From a checkpoint of a small contrastive audio-text model.
Model: encoder norm layernorm, encoder activation gelu, encoder patch size [4, 4], encoder depths [2, 5, 2], text encoder norm layernorm, text encoder activation relu.
Data: 39062 training examples, 145.5 epochs.
Rows from block 3 of the audio encoder of a small contrastive audio-text model, named by matrix and row number. Rows with one number belong to one neuron. Each number is 50 + 10 x the weight over its row's rms, rounded and kept within 0 to 99. All counts start at 0.
After each neuron's rows are labels from the 100 clips, of 14848, where the neuron reaches its highest value: "responds to" is what is common among them; "peak in band" is the frequency band that holds the peak. Only what is clearly more common there than usual is listed. The data: simulated sounds of rotating machines with and without faults.
# fc1: MLP up (encoder.blocks.3.mlp.fc1.weight, 512x128), inputs 0-127
# fc2: MLP down (encoder.blocks.3.mlp.fc2.weight, 128x512, transposed), outputs 0-127

fc1.481:46 49 55 52 63 47 48 32 53 44 59 54 51 56 36 66 42 46 46 51 23 63 52 44 55 58 70 32 52 52 58 42 38 62 39 47 45 53 47 48 42 53 57 58 48 49 33 56 44 44 43 40 65 62 52 62 61 56 36 47 34 64 51 40 47 45 49 71 47 51 44 43 55 54 31 43 46 57 66 48 64 49 48 41 52 34 57 56 57 60 49 50 52 44 48 26 39 56 58 55 53 37 46 50 84 53 63 52 40 52 67 41 61 51 56 54 54 39 51 25 51 37 46 60 75 43 54 39
fc2.481:59 61 28 45 44 55 41 47 40 47 39 43 64 43 55 41 49 54 47 54 61 55 24 39 57 62 65 47 44 45 53 51 52 64 56 47 59 64 62 55 69 61 48 47 36 53 64 52 43 55 57 35 38 46 43 37 60 48 42 51 53 44 38 44 45 49 38 55 40 48 55 42 59 79 55 47 44 71 39 67 43 41 50 50 42 56 41 47 59 30 59 46 35 50 48 72 58 28 61 54 50 52 43 49 43 42 36 70 51 64 36 46 38 65 40 53 40 60 53 40 44 41 59 49 66 59 42 46
responds to: thin (high-pass); gearbox
peak in band: 250 to 500 Hz; 0 to 250 Hz

fc1.78:48 61 57 60 48 65 56 51 60 65 69 42 35 39 51 54 24 39 75 58 55 47 53 52 39 51 68 45 58 61 69 39 49 47 57 43 56 52 52 56 47 51 53 64 52 46 49 33 26 61 37 44 55 60 39 58 67 49 53 38 59 57 55 57 39 37 41 54 44 53 64 56 54 56 58 39 37 42 44 40 60 48 56 57 31 48 59 56 67 52 48 51 51 36 51 48 53 44 41 48 48 19 55 61 39 53 56 47 46 58 64 49 43 45 64 41 55 54 53 46 48 38 47 42 29 67 53 69
fc2.78:52 61 47 37 51 44 66 43 35 37 45 70 50 47 46 48 56 54 59 45 43 47 51 49 51 52 36 46 40 63 61 43 32 76 37 51 81 48 61 48 54 63 59 36 63 63 39 60 45 48 49 63 57 58 54 43 30 34 46 61 43 55 53 62 54 63 56 43 49 61 58 59 51 62 70 59 50 47 49 43 48 49 45 51 49 65 49 53 48 41 53 44 39 57 52 59 41 46 66 49 42 50 50 59 42 50 31 54 52 50 29 14 55 48 55 51 44 63 45 68 63 56 54 49 56 45 46 36
responds to: thin (high-pass); gearbox; turbine
peak in band: 0 to 250 Hz; 250 to 500 Hz

fc1.421:69 67 40 50 45 52 29 60 66 57 63 50 59 51 59 70 24 48 52 53 42 53 55 33 56 42 52 52 48 39 62 48 56 22 66 34 44 46 52 49 58 47 49 58 66 53 30 43 32 49 36 48 47 47 38 61 59 68 46 47 54 55 44 48 40 55 50 50 36 53 53 58 33 54 56 49 44 51 65 47 57 60 49 56 39 66 39 62 55 45 54 40 43 37 50 33 53 48 29 55 53 47 40 59 34 54 52 45 54 45 59 38 53 43 61 50 25 71 47 40 48 48 43 57 56 60 47 42
fc2.421:50 50 52 39 45 46 43 50 40 45 31 51 68 59 52 20 55 43 35 49 56 57 41 57 50 58 47 58 52 47 36 60 41 60 58 60 57 48 62 46 42 37 31 41 53 32 50 47 55 54 51 59 44 65 72 33 41 44 54 57 53 50 54 66 58 65 54 45 52 51 45 52 70 41 59 55 58 64 56 56 41 38 55 37 57 61 43 71 48 31 42 63 43 46 55 54 27 48 73 42 50 54 51 47 50 36 29 55 56 36 45 53 28 58 45 44 53 55 57 56 49 70 51 38 40 47 42 49
responds to: gearbox; electric motor
peak in band: 500 to 1000 Hz

fc1.97:50 51 42 60 37 57 52 38 48 56 53 47 42 60 55 35 48 38 48 64 51 48 40 45 55 67 48 48 51 44 63 57 51 42 48 37 38 56 30 40 42 35 54 55 57 36 59 55 26 45 59 54 45 61 47 71 66 64 59 49 41 54 58 53 37 47 62 55 40 51 46 59 54 56 62 60 37 45 49 34 49 65 24 51 65 60 51 41 68 51 39 53 37 50 54 46 48 50 33 68 63 57 53 32 66 43 41 38 51 51 51 55 71 38 56 50 37 53 57 47 33 63 45 62 51 72 59 59
fc2.97:44 58 51 46 45 44 53 53 38 16 46 45 36 51 67 71 51 46 53 59 58 55 40 41 49 39 42 42 54 49 56 64 59 53 66 53 62 35 42 63 45 68 56 55 33 45 51 42 51 44 51 43 62 49 58 48 56 59 40 54 42 50 47 54 49 52 56 43 41 80 68 64 52 51 43 41 45 51 39 54 46 60 42 32 66 46 51 48 51 56 49 40 41 55 63 33 34 60 46 51 37 51 43 45 61 45 67 53 42 58 41 52 57 41 61 36 50 63 43 33 28 62 59 29 67 52 55 50
responds to: thin (high-pass); gearbox
peak in band: 0 to 250 Hz

fc1.401:56 49 32 48 46 82 51 38 51 57 80 53 51 49 49 40 51 35 43 38 41 56 45 28 48 59 60 52 60 52 48 46 43 50 53 51 53 56 60 48 56 51 45 45 54 56 35 50 49 54 44 42 58 45 31 73 61 55 61 38 58 37 58 48 44 42 51 57 31 52 74 58 57 49 60 47 24 48 54 37 46 48 59 56 53 57 49 57 53 24 55 63 53 57 52 52 49 46 26 52 72 25 62 35 55 52 56 45 60 51 45 57 51 61 50 54 53 56 51 49 56 58 37 42 51 59 57 37
fc2.401:60 51 63 48 74 40 61 46 48 46 43 56 33 60 46 56 44 67 54 45 62 46 83 32 52 46 44 38 49 57 58 58 34 55 50 49 39 51 47 51 47 49 71 53 63 44 48 54 52 45 58 57 47 55 59 47 21 38 50 63 31 52 45 51 51 43 60 60 49 39 38 60 45 50 58 50 61 39 34 47 65 52 54 59 38 54 56 33 50 78 60 43 52 43 49 40 54 47 51 30 40 73 43 44 48 45 59 44 23 57 43 42 54 50 62 45 40 50 36 39 56 47 52 59 45 45 47 53
responds to: muffled (low-pass); reverberation; text has "room"; text has "reverberant"
peak in band: 4000 to 8000 Hz

fc1.346:57 47 60 55 45 51 49 49 54 62 53 53 33 53 56 45 45 50 70 51 53 51 60 49 31 55 66 51 60 47 55 68 50 34 41 43 38 57 27 45 43 50 51 49 44 46 58 60 31 42 58 49 57 63 53 69 57 70 58 41 40 53 73 51 41 60 47 63 36 30 32 48 61 64 61 65 48 41 51 35 49 64 26 64 51 51 53 45 67 63 42 51 48 47 48 58 47 61 55 58 48 54 49 44 51 36 49 26 48 62 44 49 56 51 59 31 44 39 65 54 48 43 43 61 62 53 71 44
fc2.346:39 51 47 65 42 53 43 45 42 25 60 58 50 50 54 52 38 37 57 45 35 46 38 53 45 58 50 53 46 57 60 47 54 29 50 45 52 37 57 62 42 57 48 56 52 58 32 44 48 59 51 29 58 42 35 60 68 56 29 39 63 34 65 65 43 59 52 39 67 54 62 62 48 45 48 57 52 48 51 47 68 62 46 47 58 56 56 50 45 56 43 56 41 48 72 44 36 56 43 76 51 29 60 40 61 53 59 39 64 50 55 50 52 31 49 55 53 77 49 37 50 54 42 39 56 58 53 46
responds to: muffled (low-pass); quiet level; conveyor
peak in band: 0 to 250 Hz

fc1.445:52 56 41 60 58 45 63 49 61 43 53 58 35 54 78 66 51 40 65 47 49 59 53 39 42 53 47 29 62 54 71 49 36 52 45 46 65 42 56 43 30 58 62 62 40 60 52 49 51 44 43 53 83 50 42 48 77 54 54 46 42 54 50 38 48 52 34 72 56 47 64 32 47 55 38 49 49 39 40 47 50 58 33 65 51 58 56 48 55 55 38 40 55 45 46 39 41 46 58 47 36 41 40 59 54 58 53 47 32 71 42 38 40 48 56 53 39 44 54 47 51 44 43 57 49 53 58 62
fc2.445:61 59 44 55 47 53 67 42 46 49 45 49 81 50 49 31 42 59 51 43 43 66 37 54 47 50 62 48 46 48 42 44 42 53 55 50 59 48 68 57 58 54 51 49 50 63 47 50 60 62 50 36 50 47 51 44 60 56 32 51 39 49 49 53 61 49 47 53 31 45 48 52 35 54 38 56 70 70 41 62 42 43 49 52 56 65 48 52 47 26 68 65 23 49 53 51 45 60 76 47 51 44 59 49 58 42 49 62 47 53 44 55 22 45 37 46 43 72 60 52 32 48 41 57 54 62 40 41
responds to: thin (high-pass); pump; fan
peak in band: 0 to 250 Hz

fc1.340:37 53 48 50 64 48 60 52 54 58 48 59 41 53 25 45 54 36 61 67 57 52 65 47 50 43 45 34 53 68 46 41 33 37 54 38 61 38 27 39 42 52 60 61 66 47 36 52 45 39 52 54 57 47 40 57 53 47 53 51 50 64 60 52 56 49 53 69 48 59 64 55 55 68 59 50 43 43 68 53 57 64 65 35 31 37 61 41 39 56 54 59 48 43 53 50 37 57 51 38 58 49 47 37 61 71 45 39 45 59 58 20 49 54 56 54 39 60 55 47 52 62 32 49 50 45 53 35
fc2.340:42 43 40 34 44 40 44 46 30 48 51 34 48 44 52 45 66 36 48 36 50 31 47 49 37 45 53 59 41 75 44 42 61 64 47 61 47 37 52 57 59 49 39 44 40 36 50 44 52 54 58 44 56 40 72 39 33 49 56 75 44 51 60 58 35 57 47 50 63 42 67 69 63 50 54 50 54 70 38 62 46 46 70 38 46 59 61 58 57 46 50 39 46 58 52 57 60 53 53 59 59 41 47 57 38 46 40 68 59 51 32 49 54 54 45 45 68 52 57 47 35 46 52 43 61 40 39 66
responds to: gearbox
peak in band: 500 to 1000 Hz; 250 to 500 Hz

fc1.110:43 46 49 50 53 54 48 51 37 67 54 43 72 62 45 27 38 58 37 47 52 47 62 48 38 34 58 47 57 40 48 44 51 50 46 49 52 58 40 52 61 25 48 35 51 46 59 48 48 49 74 38 59 44 54 45 41 57 58 41 39 52 72 60 48 35 46 49 32 35 53 54 41 73 65 81 58 43 49 50 57 34 46 65 43 58 35 63 45 50 62 51 42 59 62 53 54 43 56 63 54 52 48 46 37 57 62 35 40 44 65 66 48 45 53 53 56 56 57 43 55 70 45 40 47 52 48 41
fc2.110:64 46 45 65 68 50 67 39 54 28 48 51 39 58 41 67 72 54 62 44 48 57 46 42 54 56 33 45 50 57 65 35 45 71 47 44 51 61 53 38 56 54 54 45 44 49 41 52 51 49 43 49 38 48 62 39 43 39 48 62 22 54 48 31 49 52 61 64 54 64 64 42 37 56 60 42 35 63 48 44 59 46 55 55 59 66 53 47 47 48 67 43 33 58 45 49 55 37 53 65 41 58 58 46 71 56 47 56 46 55 47 38 43 63 53 71 46 41 34 42 46 51 60 52 38 46 35 54
responds to: muffled (low-pass); electric motor
peak in band: 2000 to 4000 Hz

fc1.499:50 37 53 43 52 55 66 32 59 58 88 60 47 54 46 41 33 46 66 50 30 47 46 31 41 58 51 41 64 62 65 37 49 44 56 34 55 45 50 40 53 41 53 41 54 53 30 33 51 58 42 47 65 57 34 53 56 47 63 42 64 44 52 51 43 49 42 47 30 62 64 53 47 47 37 55 44 50 54 56 63 48 57 54 41 62 46 48 42 44 42 67 49 56 40 60 42 44 55 61 57 45 37 45 38 68 50 50 44 69 39 38 56 48 49 66 61 40 51 50 54 71 43 51 56 64 51 43
fc2.499:52 52 50 76 70 50 41 41 38 59 43 66 66 62 58 52 58 55 41 48 62 58 51 39 50 44 60 42 47 44 29 56 43 53 38 74 50 46 68 58 63 47 49 52 41 40 66 61 47 58 57 53 46 47 55 49 36 48 58 48 49 57 46 65 53 46 63 38 44 74 44 44 37 44 56 44 46 58 46 49 39 45 57 53 43 60 47 58 46 46 56 30 47 62 49 36 49 46 50 52 40 58 34 38 66 44 66 49 46 25 64 69 45 45 46 60 63 27 36 59 56 65 58 54 47 41 43 34
responds to: muffled (low-pass); conveyor
peak in band: 4000 to 8000 Hz

fc1.484:51 33 57 47 57 59 42 33 42 37 50 57 39 42 59 63 51 47 51 45 61 55 69 54 45 56 45 23 55 59 74 57 42 40 39 30 53 49 53 45 58 65 68 48 50 54 43 53 51 40 44 66 75 37 39 53 50 52 55 42 48 53 56 37 51 34 56 57 58 52 63 51 48 73 40 65 50 40 52 19 55 48 49 57 59 35 56 47 42 61 39 38 54 51 51 45 46 37 51 51 35 56 47 42 64 44 51 39 47 64 58 49 60 31 52 73 44 45 46 50 48 58 52 46 39 57 60 57
fc2.484:62 52 52 51 50 69 70 64 71 62 56 37 56 53 40 47 53 42 49 48 63 64 48 49 51 48 28 54 50 47 31 49 45 36 51 52 41 38 43 42 61 56 50 50 75 44 57 42 50 51 40 60 46 66 46 50 53 40 64 41 66 55 46 50 65 38 41 62 44 46 45 53 52 33 44 54 38 37 44 45 66 47 54 54 47 54 48 41 50 41 47 45 64 55 61 38 41 37 33 61 49 70 50 62 38 48 53 32 60 65 56 64 39 50 43 44 38 55 48 69 50 67 46 51 29 51 72 46
responds to: thin (high-pass); pump
peak in band: 0 to 250 Hz